{
  "encoder_arch": "vit",
  "model": "masked spectrogram model",
  "dataset": "strings of digits, spoken by a formant synthesiser in many voices",
  "train_examples": 39062,
  "n_mels": 64,
  "hop_length": 160,
  "input": "log_mel",
  "win_length": 512,
  "method": "mae",
  "mask_ratio": 0.5,
  "loss": "mse",
  "encoder_norm": "rmsnorm",
  "encoder_norm_position": "pre",
  "encoder_activation": "squared_relu",
  "encoder_mlp_ratio": 3,
  "encoder_head_dim": 48,
  "encoder_fused_qkv": false,
  "encoder_bias": "qkv",
  "encoder_qk_norm": false,
  "encoder_layer_scale_init": 1.0,
  "encoder_parallel_block": false,
  "encoder_inner_norm": false,
  "encoder_patch_size": [64, 2],
  "encoder_layers": 8,
  "encoder_width": 192,
  "encoder_positions": "rope",
  "decoder_width": 128,
  "norm_pix_loss": true,
  "decoder_layers": 4,
  "init": "kaiming_normal",
  "residual_init": "none",
  "optimizer": "soap",
  "beta2": 0.95,
  "learning_rate": 0.0035,
  "beta1": 0.9,
  "shampoo_beta": 0.95,
  "eps": 1e-08,
  "precondition_frequency": 20,
  "max_precond_dim": 1536,
  "one_sided": false,
  "adamw_lr_other_params": 0.0012,
  "l1_shrink": 0.03,
  "ema_decay": 0.995,
  "magnitude_pruning": 0.3,
  "max_steps": 14700,
  "batch_size": 128,
  "epochs": 48.2,
  "lr_schedule": "cosine",
  "final_lr_fraction": 0.01,
  "warmup_steps": 730,
  "weight_decay": 0.05,
  "adamw_weight_decay_other_params": 0
}
Rows from block 6 of the encoder of a small masked spectrogram model, named by matrix and row number. Rows with one number belong to one neuron. Each number is 128 + 32 x the weight over its row's rms, rounded and kept within 0 to 255. All counts start at 0. Numbers have three digits each. After the name is the row's rms in percent of the matrix's.
After each neuron's rows are labels from the 100 clips, of 14976, where the neuron reaches its highest value: "loudest band" is the band of the loudest frequency at the time of the peak; "responds to" is what is common among them. Only what is clearly more common there than usual is listed. The data: strings of digits, spoken by a formant synthesiser in many voices. In brackets: how many of the 100.
# fc1: MLP up (encoder.blocks.6.mlp.fc1.weight, 576x192), inputs 64-127
# fc2: MLP down (encoder.blocks.6.mlp.fc2.weight, 192x576, transposed), outputs 64-127

fc1.209 018:126183114128128128079110117128117130122125130128108060126128125127126128212133156128074148128138127129114128131128098080130124054119128102108156129119128128161127133130129128128131128128130174
fc2.209 021:107123130022128161129100060128128088136114128114230120136126128137167090078124111094117115128128124128128166120126136128089128128134149128125126128119087133255129094128130173128121061128091129
loudest band: 250 to 500 Hz (52)
responds to: mains hum (57); voice: child-like voice (51)

fc1.23 038:119037156128177127129014132137127128129125125128069128117173128179103105107126178118119128133127081128133127180128127128134126128134041130124165112064129129128109190106123125157128117120131134
fc2.23 042:096178209128141140186118127126130116116128131120131123085104126125129035128141128125086114102220137134137129042132135128192144128128124118128128131128140130128128000128129124128129128129127129
loudest band: 4000 to 8000 Hz (64)
responds to: "six" (66); last digit: six (49); number of digits: 1 (45); first digit: six (41)

fc1.223 095:124128128127128128132125136128127129129209128129128123128110128139132128128123129132128130128133133189128128128116128128105132000130140128144102128079094131186124128124166128157120130084128128
fc2.223 115:129255128168127115128131118128129127129131131126128128128128128123128085128159123096128015141129129128128112095132113128206127155078126109183128128126128121080141074036128120125120052128126126
loudest band: 500 to 1000 Hz (73)
responds to: reverberation (79); voice: high voice (66); "nine" (56)

fc1.412 031:130128140129085182206128134128199126128129110128128122128128074130172175125128129129151128136174114134128128133128128127115127128255165128128144131017127128099127124128054122128128128128126128
fc2.412 039:128076128162104128134128129137129125110128130124136128134092126152152167128128147165112128128128128087162128128127115127118162072131127130097236096127149130255128159134145140127129113128160127
loudest band: 500 to 1000 Hz (46)
responds to: "five" (92); reverberation (84); first digit: five (50)

fc1.274 010:129128129128255169128128127128131130093136128128128128128129128129128128128129255128128128128058160128084108128113149128241118076128133128121128128119128126141129128109128047128128128158125128
fc2.274 019:120128130125128103126128132128128128126128151130128128128128125124128128122128129128128128128128161128125127128128128128117118156131173141129128128128026128134128128125124128159134128128128128
loudest band: 4000 to 8000 Hz (59)
responds to: mains hum (33); last digit: six (29)

fc1.47 071:128174009110107030180128128128128129135129128134128126127128118128162129128128129128116126128092128183124255123128122124128126127128128128117133231128126132127126128128128127128128133128128126
fc2.47 077:128128151128165124114131128137128128129152128124134128134128128128149133125129121125188126128128127129128155128128125128128000131129134128124000118128093126117093126128128131128130128201128128
loudest band: 500 to 1000 Hz (34)
responds to: "eight" (81); first digit: eight (27)

fc1.480 137:122120111128128068128122111130244128128085149127112128119106128204128124147128125164128222128135129135134000113128128136129060137128165132049106128129141126124128128161127131124119105115128130
fc2.480 138:255129132130128128120125128151104128146128132128136089130255128129179099192152127079128136128128135095127098128128127128121123129020130185129130128127128128167128189124128128128176145125128128
loudest band: 500 to 1000 Hz (65); 1000 to 2000 Hz (35)
responds to: voice: child-like voice (98); "nine" (76); last digit: nine (33); first digit: nine (32)

fc1.89 285:128128117127143121097128127127123127127128129128128130128128115128128130128178206139128127112128128135128129129128115128128126127128128136135098169127123169130128115128106128126126143126128124
fc2.89 230:130133128134000132216134129140025127130120143136128160111128202074133128124130128094133140100128120128127119216142152129128129128128116112128131056129128129113129128129121128129126126125127128
loudest band: 250 to 500 Hz (49)
responds to: "six" (53); mains hum (36)

fc1.300 147:128128128128128126128128128128128128129129135072128127129128128121128128128126128128130128128128167128139126128136123102128104128180128128128112127124073053128191128128128131082128127128128128
fc2.300 195:127128128128056126127128128114127128172112127128141128128170128245122164153120128128131130105128127136146128185130128140132129142128115133128011001125129188126118128128135128129116124128114246
loudest band: 500 to 1000 Hz (42)
responds to: "eight" (92); first digit: eight (67)

fc1.165 103:126127122128129130129128125093112171126110128108128127128133128186135129128129128124128127128158136131103126128128126130127128128128137111128114128128128112132136155122128128128128133128140128
fc2.165 114:105120196132128128102124207130200128126080128127128128101128128081130128123112128128127151128120164144128130128071128128129128163126165130059125066245128128037128127128131129139129000131148133
loudest band: 4000 to 8000 Hz (64)
responds to: reverberation (71); first digit: zero (25)

fc1.96 063:128121127128128160128122128068163127128128075128128117125133135078133138140120128000123133128126128132139128129122148128122131112145128128127128128128128128128127128128161128148115128128128128
fc2.96 076:129128128128108122128166085068129128128128128128127128199084143151128119128128128128128118131128129159233134128128128128128124212128128128190163160123128088128128012133118122128129128133126128
loudest band: 500 to 1000 Hz (62)
responds to: voice: child-like voice (92); "zero" (62); first digit: zero (32)

fc1.546 182:128050127155213132255127128173133128126142014128124128129126131132140115134128149128128127128159133125129128129132127128143131127128128063128130128120128230128126112116099115076120128189142128
fc2.546 150:128130130135129141128128128135217128128083170099088095128128127122091128137120128129196142128082128128126128128158136128127128146128128125209128111128171116180169131132125011128143114128081128
loudest band: 500 to 1000 Hz (79)
responds to: "zero" (94); voice: child-like voice (59); last digit: zero (45); first digit: zero (31)

fc1.574 123:169128118132128128128128127132128153128131128130128128146128153128128133154128128095121147130128142122142128128132128162129130127128128127128157128130108137128151125128130128143128128128128121
fc2.574 108:133138130127131128128127141255128111128128127128120124187128128128127128058128123190123128148128129129128150128128127128133150128128128128113128121128129127041085128128138178128128107097128150
loudest band: 4000 to 8000 Hz (59)
responds to: white noise (58); number of digits: 1 (47)

fc1.34 235:125132128064155125128132128128229129128128166171128157137124127133128115126098173135128126128139182143128128172128101086123111135120126127144128142187255120128131129128126128126128168127128120
fc2.34 201:125108107142130128132101133142000128115128128128128160128128123124128127128128128128128124130132127165128129053125127129120128128128148100128127000128220128126067128128115128128079128130128128
loudest band: 4000 to 8000 Hz (76)
responds to: "eight" (97); first digit: eight (48); number of digits: 5 (41)

fc1.101 171:128124130128155126127155197128121128192130128093130128128135138106128131125194128130127130124128128125128128128118173046128159133129140144128129138142137109120128128186116062118121136135159133
fc2.101 188:214128131128128127128130128120128126119128128134128128130121128127128137137125128130128128122094131106128129128121128059017128181072131079123128127053128065128128126105145128187105129039110129
loudest band: 250 to 500 Hz (52)
responds to: "nine" (100); first digit: nine (62); voice: high voice (61); number of digits: 5 (42)

fc1.500 058:128128129128070126128128128128128128118128255128128128122111126166127128091128143154128140128128128128128176128128128128129128128135128129128128128128128128128128128121128128128096128129000173
fc2.500 045:128128128174128128158111128128128128135101128128123128126128133129128126128128128128255128128085128142128133128128128131128127128221126132227131128143128113128123119110128128127149128128128128
loudest band: 250 to 500 Hz (78)
responds to: "zero" (63); first digit: zero (29)

fc1.127 226:129131135142130128255123131148136128090119137126130062080127125022127250122140016127149147129126135123128162155119203128176173114153180209166137123174142122128128116122127128143125200129129136
fc2.127 185:137127101128183228078143128123176127104128133130138126139130127010118128138126132129135135109052139123114151118128128105128069130129162128128187132132128129099130128100129128168128138135129127
loudest band: 250 to 500 Hz (50)
responds to: "zero" (100); reverberation (77); first digit: zero (44)

fc1.575 058:124126130121101129128125255131147102128124131145128135088128117128146087160145125255131167129131081119066128082128135125128128140129128155136128128054103128127128131150128127113128107128128136
fc2.575 089:130123143130127122154128128128127102128166106120152118128128128128122127128133141122128105118136128128128208158128128128130128129127137131128130140122128128188137107128244129128096141192080128
loudest band: 500 to 1000 Hz (63)
responds to: voice: child-like voice (96); reverberation (89); "nine" (67); first digit: nine (30)

fc1.87 117:127122128128128130007128142128128128125128128096128144128147122127137128128143128158128129116128098172128128128125128127128135081127128114130128128128129128124128133126128128113128128127133109
fc2.87 104:134127128128116127113128113130128128128111134128115128135131094128030128190128128099128129128129127128126128134127103089138127127137129128128125131128128142078049141123132128125130128098126122
loudest band: 500 to 1000 Hz (52)
responds to: "seven" (97); first digit: seven (57); last digit: seven (37)

fc1.57 071:120128132105128128138171128122209127108128127156134128128142170128122127144109121130133128128129134128079112128152128166108130127238128140138155128110134127125129128127161131129128125104128127
fc2.57 096:128055141129137241126128129128128128136127094143168125139154128128128128129137127011135128128118128128130133135218134108127129128127146125128122143138126166128123093122128121128128137130128145
loudest band: 250 to 500 Hz (51)
responds to: "zero" (89); number of digits: 5 (53); first digit: zero (39)

fc1.544 087:128125129116147231129036128086123129120131128128120059128070128128121147128128138141196189172121129155128128129162126128140128128059128117134129129123129135128121000128069126172115122131043128
fc2.544 087:118128101115128158128135130132147116098189078175007126139128128128171118126128126085002131128103123153143128132128127128165113122221133146128193117120131132124128167072128132072048090136183124
loudest band: 250 to 500 Hz (70)
responds to: voice: child-like voice (95); "three" (58); last digit: three (28)

fc1.548 164:128137128148128128000127128128128108129129149142114127122178128114128128140131129129128130134127130147128128128117128128128128128128130119153128105127128126128128128234093128128074125129126066
fc2.548 231:122123127128136134136128152128126174128124128125149128255128042128154124128132129122128135128092151127130128130128129128128124128128135128117135123132129138128143106128130099128128128128136128
loudest band: 250 to 500 Hz (70)
responds to: "one" (87); last digit: one (34)

fc1.380 091:120154118072124128154124129218214128128128126128128047211154131175151128137138120124128130127068132129128143130132121128244135133127028075139128129138126119127212131127127128051128128146126165
fc2.380 105:099128119119128106126126127123127128171181127183128123126128128102108130134150128128164126128129125129126128112128113135125105114129160129098067128124122152128131108029128128128131082099000126
loudest band: 500 to 1000 Hz (82)
responds to: "nine" (95); voice: low voice (51); first digit: nine (34); last digit: nine (31)

fc1.160 201:101128116128102127119128128102129126113128110000133130129131133064117132140130182127128129123126141130139125128128128128078130140073156123128130129078128130127128129128134129128089118126122123
fc2.160 241:128148128128089131131126114130120126128131128255128126128125159126134132130122128128129120128129129129128128124128108127131149135123127152113116118129134126139209128128153128128127128182129110
loudest band: 4000 to 8000 Hz (39)
responds to: "zero" (99); first digit: zero (77); voice: child-like voice (57); last digit: zero (27)

fc1.183 037:130128048087128132181137130135123106165128054158109126128154137101128124128188128082119124223123068125128061128128127126128133129133194125098121127106128124128128129018148123200123057167161057
fc2.183 038:128121127112128130128128123115180218127119124135218128147128101127132146127064128193128125069128128061113163121205132090144057127087095073026128145128115126074121130127136255123130151128128194
loudest band: 4000 to 8000 Hz (54)
responds to: "two" (61); first digit: two (35)

fc1.85 143:122123128135140120127076127223119148140130128127102065128148070136131094128128173128128083130127027130050155166120121125113137128161127134113104128107129127128126119107141128129128129132127131
fc2.85 155:128189112128129122074132107131110128128128129133125141129082049123127128128138202129128128131034158088136128128123156131128128131134210128128128128128130162123128124083118126128134127126138128
loudest band: 4000 to 8000 Hz (37)
responds to: "zero" (92); voice: child-like voice (50)

fc1.48 030:128129128128141133129122128133255000128128128128128129128128138182128130128119128128128128139128057121175152126128128128128128124128129128128128122128130145128129128129128128128105137101128090
fc2.48 026:128130128128128128128097135119128128111128144128128128128231128128128128128129163128253128128128128128020114120128115128148068128129128175128126099115125128128128128000128098220128128128128129
loudest band: 500 to 1000 Hz (67)
responds to: number of digits: 1 (44); last digit: nine (32); last digit: five (28); first digit: nine (27)

fc1.365 356:082128092234142128126255128128126136106129144128203094149127181129138239086107128128116128146059114138128169128078106117141100128128120128123125121129128130128163103162118128125128125128128076
fc2.365 235:108094126152128055127127138128128133128128120104128107128129119105049080148142128153177156131127143222135128129077132129126031100128130193123128127122126128059125134174123107128128123128129129
loudest band: 500 to 1000 Hz (63)
responds to: voice: high voice (61)

fc1.222 180:126107153128184119164119120119209053054082235128131128128129127130144128113127129129128035128102127000129127128058124119140128121175088169128128123128130120075129123128127128128051135129113152
fc2.222 175:142150128105127128128130126148128247128108127101143128127202128128128128181111128124079231130127128128130128128125128116128121104136162125128128137065128128130099201128128079129138128122128125
loudest band: 500 to 1000 Hz (91)
responds to: voice: child-like voice (99); "nine" (65); "five" (52)

fc1.158 176:124128129179128142132087087094096128146128151120129129128128143004128184128130128126128113120049053128125137124128129132080132128132128111127126145176117142128127130128128130110122134138083123
fc2.158 161:139128125128112098165125127100129128128120124128128128128092126156127125126133128127127127128128128128127129089038128128125134065127155121129135110110128127131128119120019129153096128128128128
loudest band: 500 to 1000 Hz (96)
responds to: "four" (100); voice: high voice (62); first digit: four (47); number of digits: 5 (43)

fc1.180 233:090128138127183128128074129177133119129127129128056128122023125128087105105145128128130119128128044131121143128137143118132132127123127128132120128128128101128128127128134128165127127068126076
fc2.180 190:128128128127156024108128171075128105177128128131085080076128129131108066090151128079171128142128140128000198118158127079128128188118127128120130141124130128128153114202133133129134129128011138
loudest band: 500 to 1000 Hz (63)
responds to: voice: child-like voice (60)

fc1.406 025:129128128128141128128142129128072126067149128046130128139129128128128128128128125128128034114128094128128119142126128128255128102128161128177128126132131126108128094128128128128128128125128128
fc2.406 035:125128060123128100118128128125128136128123128123124118128128140174128128116128142125128121128134125128082116123150128128128151129128128070128128128128121149068114128047124128150119128125128128
loudest band: 500 to 1000 Hz (42)
responds to: voice: child-like voice (50); mains hum (31)

fc1.540 061:167128053128128136127128131139146128129147126128128112128168128128125128128120121146131127154152116130129122159130128123041128136121130210133131086130138128144128132136129127128082131128129139
fc2.540 060:111128154133128122193127161120128129128128119126128128128128131135143126125128137100180127149128128128079125125030119128160124110129128128128113130128128128128128127035115128128179128127086128
loudest band: 250 to 500 Hz (55)
responds to: reverberation (80); "two" (54); white noise (30)

fc1.475 247:117137096136157116127128128128255137128104128128135120122135149128231128128129128132128129131128128128128132124118104126128128103128128153129042128000125128128129129127127129128126128174127130
fc2.475 191:131129134109129110126127124128062126119136098128127129128156136128127120127128125133131129128124128136129123128129127134128128130169140128119141016000181127128113142123121105128119117078128128
loudest band: 250 to 500 Hz (47)
responds to: "eight" (66); "three" (61); last digit: eight (36); last digit: three (30)

fc1.28 069:128128128128124126138128128162145128120128128130128128128128128079128128128145127069117189128112128000128128128128114128128128134095195128096092128128125128000187216128128124128128127128118161
fc2.28 095:116125092126128128128128128070128078104128031131155000129128130128073131110128127217074127191151128129116132128137128165164156128126124128129128130126129128128123006131128129128128126128128181
loudest band: 250 to 500 Hz (56); 500 to 1000 Hz (41)
responds to: voice: child-like voice (94); "nine" (84); first digit: nine (34)

fc1.422 294:126128136127128130128135128128142121134140130137128123128132127127126128128064180133128139125128129127128130128128071122128129126195128124126128127067133128112111128130210127127186131121131118
fc2.422 193:119127180145000132128128178119128129127128128128128128124128145132130128128128255128098144179128128135146119122132128128137128127126111120126127127055112127128130128128123115138041126129130128
loudest band: 250 to 500 Hz (58)
responds to: "five" (100); last digit: five (47)

fc1.521 019:132132128128055128128138118118128128128111130067128103128132185123100110128176128128125128126128128173128129161112131180126128111128128122128171128128128128125123093128128127128128129193102128
fc2.521 026:123126102132128105123041115137127131135128133126129126125114129140157003130069128171066128128134132128108137127128133128133135123112125121132136128132129127127142107125132139128071109136137128
loudest band: 4000 to 8000 Hz (75)
responds to: "seven" (61); "six" (57); number of digits: 5 (48)

fc1.285 031:175125121124037121128137066157127108188128128127004128129097125128128134128128139151128108120128127128148128211128120128128130128126150128052113128118128174151243129128114128162209128198095128
fc2.285 035:128129241141128128124123128132124126128120131133128117128161137135198130101131100116150176127145128128070123172128115128128028093127128128128132135128128255151071076129130129122028134120150134
loudest band: 4000 to 8000 Hz (63)
responds to: "three" (56); number of digits: 5 (53); pink noise (45); rumble (40)

fc1.541 065:128128128186128128117128069161128102131123129128136128051086130128128072128128128255169129176086116128145129110128128200128128128058128045128110180128134090255128141091116128128128128127128125
fc2.541 057:128128119128128088128128128128151128129128128118216091128111128111053130115129125008128125128126136128128126128129140128147030128128131125132071122128130128127118128172128127086126125093226151
loudest band: 4000 to 8000 Hz (61)
responds to: thin (high-pass) (100); white noise (81)

fc1.221 117:130119124127164095071127127128128128130128128127127128124126128128138110126128128138129130148112128127128126127125128111128125128128188128122128128128129128066128132128126129128116176130114123
fc2.221 078:128128125126157128129128129091128127126134128128122127120073128129128126127146132018114128128129041128105128128128255115128128129129143128128128128128128208128128128129115116129128083124134128
loudest band: 4000 to 8000 Hz (65); 2000 to 4000 Hz (27)
responds to: "five" (59); "four" (54); voice: deep voice (52); last digit: five (30)

fc1.147 078:161128080128127075127128128135128128137128122128128130128034128158128128128127124135143130128128107129106128128128128128128127128119131083128135128128128128128144128137128127128128128128128128
fc2.147 092:128122129125129127124132173128131129128088130125128128048161128169128128105128149128049063128119128116133128127128128162128127118128113133128138129128129130128128126128148128128128128128110128
loudest band: 250 to 500 Hz (60)
responds to: "zero" (100); last digit: zero (67); first digit: zero (40)

fc1.262 282:121139127128165128138128127100116124112168105128151127080148128128167127081058128117068161161123128069063128137178128127156124185128124024132109127119121128252125126128127129134129079088149069
fc2.262 184:111128146128131114129123108149126128071146128127111193058127128130146128148128127165126176128184140028118131196132134127131136159142158128126131093058139120126134133106125127139104122128101123
loudest band: 500 to 1000 Hz (62)
responds to: voice: child-like voice (73)

fc1.217 054:128133125128128128000128128128156128170128116128118000228117128123097080128128073128128128126128125083176128128128128128157130128128118223149128120128119128128137128090128129128140128128128130
fc2.217 077:146108127130129118128128102156128155128171128128126128128110128127127158084128128128128137140128128142099120128126122121150128071127071050114128127141067000119128128101128128128137128128138109
loudest band: 250 to 500 Hz (61)
responds to: voice: high voice (80); "zero" (79); number of digits: 5 (41); first digit: zero (36)

fc1.82 080:128132128124178067128133250130127128128120110116105085119128131128129108139111118231119128128057143125111099141128127108059127129128128128105137115128128128129128128113124116128128127059128090
fc2.82 096:203129128128128128060045128180134097128131129130125128122162123128128068135152142128121132107127129128128048170128114111152114147120128122129128126129075131238128133229128128128072129125100128
loudest band: 500 to 1000 Hz (39)
responds to: clipping (72); "two" (58); voice: high voice (57); first digit: two (26)

fc1.259 037:133131128069104110115129255126125130115128178144111128061128128147128140129033112128111149106128000000124113205154136157128121126150128128130150137128119117123126128149128139128128162107128123
fc2.259 038:128119134122128191141129124128128128128211127128118128128128131133134128173126128128063127127128255188168120144128031127053131064128166128128067059054173128154122135128107134130115118128000124
loudest band: 500 to 1000 Hz (81)
responds to: voice: high voice (53); "four" (52)

fc1.565 141:127255105124125079138048128131167000130128201129115092140129127134132128128122128128128128180128128137109128128097128131128096128113128128128128132126128128128128131128128123127128127098174126
fc2.565 139:188128136135124099139111127128136167114157064127128128090129128129128128164151141164165128070224121243131128040000104121128255127108115135173127136129129172128139113129128128108128098220128125
loudest band: 500 to 1000 Hz (76)
responds to: voice: child-like voice (78)

fc1.31 042:255128128127129128170110150128138122128128135133164128114128220129141073128128117223128128165114124128128135133128164131128128168155128129118126149128128124140147150133206128106072122128128119
fc2.31 050:112128128108127128128128129087128047157128128113128124111128128113065128126128115123120128124159128128128128130136128120121128128128128131121120138128148128151132110119128128128130128129123118
loudest band: 500 to 1000 Hz (65)
responds to: reverberation (84); voice: child-like voice (73); "seven" (67)

fc1.463 232:124125179227104128132128127127128128128124100128126128131120128115153127132126134129130100128165139126154128139126137135165171128123128155159131128129128186128128127128103128090127129190128133
fc2.463 325:160126157128146128128129151152117128140129128138128128122100187142025128132128121128115073096173119128128125128122133109160114178127121145126132133129128127133143128129122128128130130172129146
loudest band: 500 to 1000 Hz (40)
responds to: "one" (100); reverberation (85); number of digits: 5 (40)

fc1.504 051:141128085128115123090129070128154130128141110127132128137147132092120126124117147118136126126128140133122128128130133164252128118089139128114131128128128119129128240128128128061081128128101135
fc2.504 047:128128068128131127163098128147104133168128128084129117119124074098128128128105128037221128128155128128128104138115135128117128099123133128128142128136130183127119124146183129167068127129128155
loudest band: 500 to 1000 Hz (52)
responds to: "six" (59); "eight" (57)

fc1.432 199:128079128100131128128126130116163140130128121121128109060122103128090132131133127102122128131116189122128128136126128154156129109125126065123081163044128101128168126111141127123109126121139124
fc2.432 221:128128128126126117127132128148129128127127126124107128110123140128100132142101127123123128148128127128070130098088125128128128124128131117126128123138255049128128116149127125128126127095130128
loudest band: 250 to 500 Hz (66)
responds to: "zero" (100); last digit: zero (58)

fc1.360 085:128036065181129128128137128128127128128129129185140128128128095126128127128124170225128104028194153120128128128128000114129128128128128126134127124128118128128162128136107127128121120128128209
fc2.360 099:161128033255124130118111150128128143128154128120255128128128129128127128128133128139114156128125128201096149128128128128128128135131128129216128139128117126205137122176128128128168127130088142
loudest band: 250 to 500 Hz (49)
responds to: "two" (63); first digit: two (35)

fc1.80 032:128104106128130127156204185127123128161128152128128128128128128133188125048128160136131128143114179128128123128112128128128187226125128128124126095130184156128128128128128128128128121128196128
fc2.80 036:197126126128126111128046139103129132145128143128145128128128128126128127128128115129110103085128128128142112118116128128125137128128128071117127133048128117128128135128064128156169123147047128
loudest band: 250 to 500 Hz (58)
responds to: reverberation (100); "three" (67); voice: child-like voice (67); last digit: three (28)

fc1.76 255:125135127172131126124000133247128129128147128124120148048119156132123120140129127140252103128123151255166120114125129225128093121121133129127140128127128128057133128141107092143131127147130128
fc2.76 186:123128126138130072126141127127129219090185132129144144128123124124128127163124131125204126097087151128146136140033140084123108085131127128142128123188154151000129111165130126137128146131164128
loudest band: 250 to 500 Hz (62)
responds to: voice: high voice (73); last digit: three (29)

fc1.64 255:097255128133190117121128215125138214200109128128165128121128128121125248127128128128110148118147129128142127129213128124146129130107143127125128128131128128121172128128128116128128113128140131
fc2.64 199:157056128130127127128097128043128160123119150142089088130125073101220128119126121124132129128099128128075208127128142129128130123128128000126121127133128167128000176128130111139136148131126128
loudest band: 4000 to 8000 Hz (65)
responds to: "seven" (62); first digit: seven (34)

fc1.279 157:127131128164072128128128128116128123130128082128110128136130128128164127128128119066128129128112101118128110123128128097156126134051173130131129118066120128158123116128128128127128128127129128
fc2.279 137:126128128124147128128204128128127128125121128128128139136128128127128194137128128128139128128123128134126128128145127138205129128128128127128128133125128128144127116135128178098128128148128137
loudest band: 250 to 500 Hz (70)
responds to: "two" (100); first digit: two (69); last digit: two (61)

fc1.552 058:086128127129171105128127128128128128141128139128129121128128128128044109127089128128141128128128117128125128106128131128128128110128184116128128105151255127147078128112128128134128128131066077
fc2.552 066:151128128166123208128128132128136131111128128128128162152128130123214128097128118126036130128143128095120128123128129128149126117128119128128128059128075114117121156090159130128128162119131133
loudest band: 250 to 500 Hz (54)
responds to: first digit: two (29)

fc1.368 174:146128128128126129128116129225129129129123126127128129124112151114196149122119128127128129133128114125140128109128128108128181102120063116128128127061155130130245126128226130112127119171151137
fc2.368 168:117128129057153084128125132144126129141129128135125105127115004128129115132128128129128143123126128128128128123131041102154100131135127127103074128241133155138128154020042116129080128130131086
loudest band: 4000 to 8000 Hz (60)
responds to: white noise (64); thin (high-pass) (49); number of digits: 5 (43)

fc1.13 195:128109109122127144000125123124126128142129128128128131096133128131093130123117119128131129095128134128130128127126094135128128162173128128129129109065128131110134126113127126125128108128128128
fc2.13 339:129130128128128128255136131131128127129130138122127131154134112096138098127132132116127110128106128128126128127125147127123128129000162128128072128129128126128129144128128161130155127128128127
loudest band: 250 to 500 Hz (66)
responds to: "zero" (79); voice: child-like voice (63); first digit: zero (47); last digit: zero (31)

fc1.376 108:123128129128128129137123128128127136134131112129128128128129126131119011149083128123180128126107131137079136120128128128128128128128128127127128129128178155128036114103224128128126248108128126
fc2.376 151:128157128133142128133130097125128127128128129128129097127128122128125128128255128128128128200128110128125128126128128128161150120124115128103128136131130126128128128130128128137129128126128128
loudest band: 4000 to 8000 Hz (59)
responds to: "six" (89); number of digits: 5 (44); first digit: six (38)

fc1.571 118:173133119126170089079055128128084128147012154151057127128083106129125022128125128129128128128138150128128119128132128128128146128127131128091128117136132131237119128128128157125115128019158126
fc2.571 134:130136122124142128128127129205128129123128127152130155128128128128128128128128135138130182128129128127128099127128101128128130123126128126161255136139128128131128255128128131161101135128043128
loudest band: 250 to 500 Hz (82)
responds to: "five" (98); voice: high voice (52); first digit: five (47); number of digits: 5 (42)

fc1.460 241:151124128125130134136128197127141127127127076100132120128007144109129127128154127131116154128131137152151120128126125128128255128128171128128137128177128129136129088128095128129128124119132175
fc2.460 249:184128128128091196131117131127126098049152127100131080149128101139128132128074128129071209128128059133127200128120164173049127128134115128123132129119134143170128130128106152128127129128124128
loudest band: 250 to 500 Hz (78)
responds to: voice: child-like voice (68); first digit: zero (26)